From a checkpoint of a small audio embedding model: arch resnext, batches of 256.
Rows from block 5 of a small audio embedding model, named by matrix and row number. Rows with one number belong to one channel. Each number is 500 + 40 x the weight over its row's rms, rounded and kept within 0 to 999. All counts start at 0. Numbers have three digits each. After the name is the row's rms in percent of the matrix's.
After each channel's rows are labels from the 100 clips, of 14848, where the channel reaches its highest value: "responds to" is what is common among them. Only what is clearly more common there than usual is listed. The data: struck, bounced, scraped and rolled objects made by modal synthesis.
# convs1: grouped (4 groups) 3x3 conv (model.blocks.5.convs.1.weight, 128x32x3x3, each kernel summed), inputs within the group 0-31
# convs2: expand pointwise conv (model.blocks.5.convs.2.weight, 256x128x1x1, transposed), outputs 0-63

convs1.98 140:491486393544499487499520544568467549502479513487516488547446473463468495496513401487511520511582
convs2.98 090:483504519551451386472495486525526480468462413508489471446491443533513514486512504495438566465507521496523435449486514481502511512481538425641477492531503499480522506466465464453506524443483445
responds to: thin (high-pass)

convs1.75 108:534597560522508584510496528558492505534415515501535546500541534537506491498524517521469560515551
convs2.75 102:496495470483527556420388496492533501471507549442428536432527541393511540449471434517533466514474481435543554529512502470475514508502480563476465488528478458428471538505481468454501456481493454
responds to: large; membrane

convs1.91 131:560435498498427492477507469514516509520485433495462565421468448453445442463547525469496488467506
convs2.91 094:497567459469456536582526485476480402514491503472466456499463474613447479506516459401484561473609497502457439497489494432502509493499540507468486461455510460507503397459480496495513499439483494
responds to: white noise; pink noise; clipping

convs1.90 135:542444456553457540475474472511495516523463474467504546430501442452454462451571494438509546455489
convs2.90 119:477567475501480538548537500488474472470504476491511485491456475543431412493514501452489580498614510476455467515449475446497496475487528499486507490440470450490508391475502522504526527484475501
responds to: membrane; white noise; thin (high-pass)

convs1.11 098:434468461459480540464535522482442447495503500457447494463442540454554465461435447487553541510480
convs2.11 094:490526587547484505474518525536512520550490435593519462539528508502516526435529524514487548495494495526496474516530510556579545530529564490486470496498480533562473513471585528541575535532451555
responds to: striker: soft; clamped rod

convs1.87 108:494486511536461434517515414505531538475600471521451466464510461462497506473430490514540447445493
convs2.87 086:552522538544401409535554474525518473529476480468491448534427422522525569515502516487408518440514555578527405445519547555507528507460587432545471464539549490531534496445477483481449516464523472
responds to: clipping; text has "clipped"

convs1.78 144:531511503549493507409432514510508511495442543486535537483517378431489490478550462490487526481503
convs2.78 079:442532483450553545510471466445461531495545532490525534430543523522460493485486503496541502528533484450447528521464444473448461481517520525524545520499449469431483496565456546543512522481450435
responds to: membrane; steel-like damping

convs1.105 130:433513477528542529550503457445437524554529544542448544522508533499520541542430505510546544552538
convs2.105 105:462495434445518479483444483468493512482504541477471505374510521483502482503443485484522514532497477474500523485473478432461425476501466521489506522479464437442498545538398359393408466446494388
responds to: thin (high-pass)

convs1.64 166:537534524545481531412478511528531533522446527510546554478492406409488466483542493510516545481518
convs2.64 081:454575490433573532518478486454464521516545543522517539459562550565484500504514499498552469543570465452419530563484444509530449471537500541522539515479487500467483486531466524494481547505468429
responds to: material: steel; clipping; text has "clipped"; white noise

convs1.72 114:512462495567465512515484428508512518487505488469538517492532482479430489414545482416520556423536
convs2.72 110:466603522537478497508531419515480494512489433512579485477511491515486497458504558496478600487561496511479475473462467523514460488483573474544472493490470515444511488465493528522524633483450479
responds to: thin (high-pass)

convs1.40 094:463478448506496509430461448437512493501431420482482456503449478484519457432531464425500488485466
convs2.40 072:524500562495564509522502552512510561502530542470516542538575524527488526503540514436523533502505506491512514482523526506477529547512527505454486483513560470541520479509472582556522586444535510
responds to: hard striker; large; shape: membrane

convs1.73 136:519501466564443545497447441513509529511496499490509518418502455447481457459556456472530553429453
convs2.73 123:464564463497500554542530503485463477502527482499534506476483502535412410479495509463503579508599502470445487521444465445509483459502535512484523493418459462492504409498496506496519525494461500
responds to: size: large; membrane; steel-like damping

convs1.39 091:506474497460475412497505456474464494487497451473491486426488432418426494468419486529479481469483
convs2.39 092:524506544553491487487512480548521531532539472555515528544511503510562540463593530505498512519533516520528507493533528592540572528540561493560504533571512551549491452533534607600572551525483537
responds to: repeated hits; small

convs1.66 107:530420490494508534484445498502472480497487503441558536530527473525458508456573461395469561472490
convs2.66 162:522601516547474451508521436576548508487475409477561467528490453532551521491532555484453582466546540535552457457509530521492523542458563450528474466552521502477537471463498508522494601475517499
responds to: thin (high-pass); large; text has "noise"

convs1.84 114:556422460510461507441514478488501506512419462489490563434465429447475470476530535467459508472471
convs2.84 099:518579480481436541583554482504503430513486468471462436498439472578448467529550459427467588468604512503490429501472502460510534507486550492494471478460510432522526372442464506498499502445508491
responds to: white noise; thin (high-pass); pink noise

convs1.83 092:572509566510479474511504434525504501543586434519429557482539490482462494472478469511515462461561
convs2.83 112:534497466504427489540509486474498428513442544449464415521439480555502516546486471418466497451514493540493448479525502447474497498459538487471486450505527437543495505451444460470468464394518465
responds to: clipping; text has "clipped"; round plate

convs1.49 096:471456492487462437509511494494556528439477469422510464480476484436440478508442483505458497429423
convs2.49 110:550501568540484483507552588545511485527515466546526522574528491508546566471562521549486530495510518505528479498585542569540555506515521471485489501549515544587498461509548654594577525559499588
responds to: repeated hits; medium

convs1.86 119:482516485552452527546440398521510519490519504480510489435525480470496478466528435465520555414460
convs2.86 130:472543499520476523522504503512480513469522473500587499463462465510427414473492572474483562485577524501448476487429473458499501501498563491494540491454477466480513424485500496525533553481473503
responds to: hard striker; membrane; thin (high-pass)

convs1.60 094:526533523502535472516513510511459413546463451459424531430519450459481530500490529447495444448548
convs2.60 105:421506451495519502482451492484493583507524531484516516438497535482475442508425530484526507530501459449456541492433466482458416483512501515525547536475444469448493532563446486497475505479472449
responds to: hard striker; large; thin (high-pass)

convs1.10 099:458480467475453546441542464470443471482483474470435468459437510457549476450452436480552535499481
convs2.10 060:519521502523488474477514469523508460590455463546511434496555516530530518491484510479490512496476505534521473507495515511575508514532529508474443502539489538527465442510557479515528531497481531
responds to: thin (high-pass); clamped rod

convs1.46 087:493457512502449443517527485500508541442461450450516468469480456440447485502442489493427484446416
convs2.46 107:543456577529487475475533561539517509519521471586524526560524491473539568482564537582485479493490526503511492468556538576543555490508506457512476522559506570573483476514553643608572514554504556
responds to: repeated hits; rubber-like damping

convs1.17 045:544540486491500520509635508489478515515536518563526477530504511429530475532564525490559513558485
convs2.17 100:503503436429417485537515466472493501494351525458536378487450462494483471592441533439466481464495487496498483456483490440425477512437429469529490481477523498498510507486465482467412496464545469
responds to: clamped rod; clipping; text has "clipped"

convs1.93 140:547437494503420494481500472517514514518487441496465554410463449445447439460545518465508493462495
convs2.93 097:490569475482458541599545487490486422509502503476479458492467484612444463499522485413487582486618499507462435498474492451500501486489554501474483468456501460512521363456467501493507516451488492
responds to: white noise; pink noise; clipping

convs1.118 146:495477416557501480508552554554474561510469516487499480569460472464492511498499416487513517518592
convs2.118 103:482522511558455372492509426515513501476475461506504475440489471527499490497501494490467554480533510495499451469461507494492492502485545444648484500528482486440524516485450455457495517441467392
responds to: thin (high-pass)

convs1.54 078:473453479410445452477488459467505505463499468447506464499474430431579483485532473471497518454452
convs2.54 084:560523517544420489513580479563557457501438459494508429545484477514481493538562520477440519448515571557523383458504568517479537616483522464515447445524559510480614497441518555549552514484557530
responds to: striker: soft

convs1.88 125:555429472518457518458484488501493502519451452484478565428470439443441454454560498452495516472498
convs2.88 097:496559454463468561572530501483484423497494494476472469486458493569430446504519455413489571487625494476471467515464490426500517486490534507480486471445490433495507367468471503499497486441480499
responds to: white noise; pink noise; clipping

convs1.74 113:569434487509458509459497490500501500523457446486465577434467442453433454455556517459487508477503
convs2.74 096:488562456460459550572502482461481408516481509465461456490460493586425453510514445404490555477595490493450453519470486416499497484499525519474487472431495430493512398455467492485504491426484487
responds to: white noise; pink noise; clipping

convs1.67 123:473520480542475516538427394518520515485514504466516484451535484479492494456513428458500551405468
convs2.67 125:454537491511491512513489502503477517452520486502597504465463479515425414470481583477493544499559528496436495487423466449497482494493549492511554495460469466463505411494496493524526553472467497
responds to: repeated hits; membrane

convs1.36 090:454473426450476494439452449438454501495484453494506450531435459499536452437512437473519519507495
convs2.36 082:520521515510506516548557488540519540533486529460509478519545518564466492523559524438508520482516565556534461505479529482462550566522558516450474485507593472491559461482500512487557594438550502
responds to: one hit; text has "noise"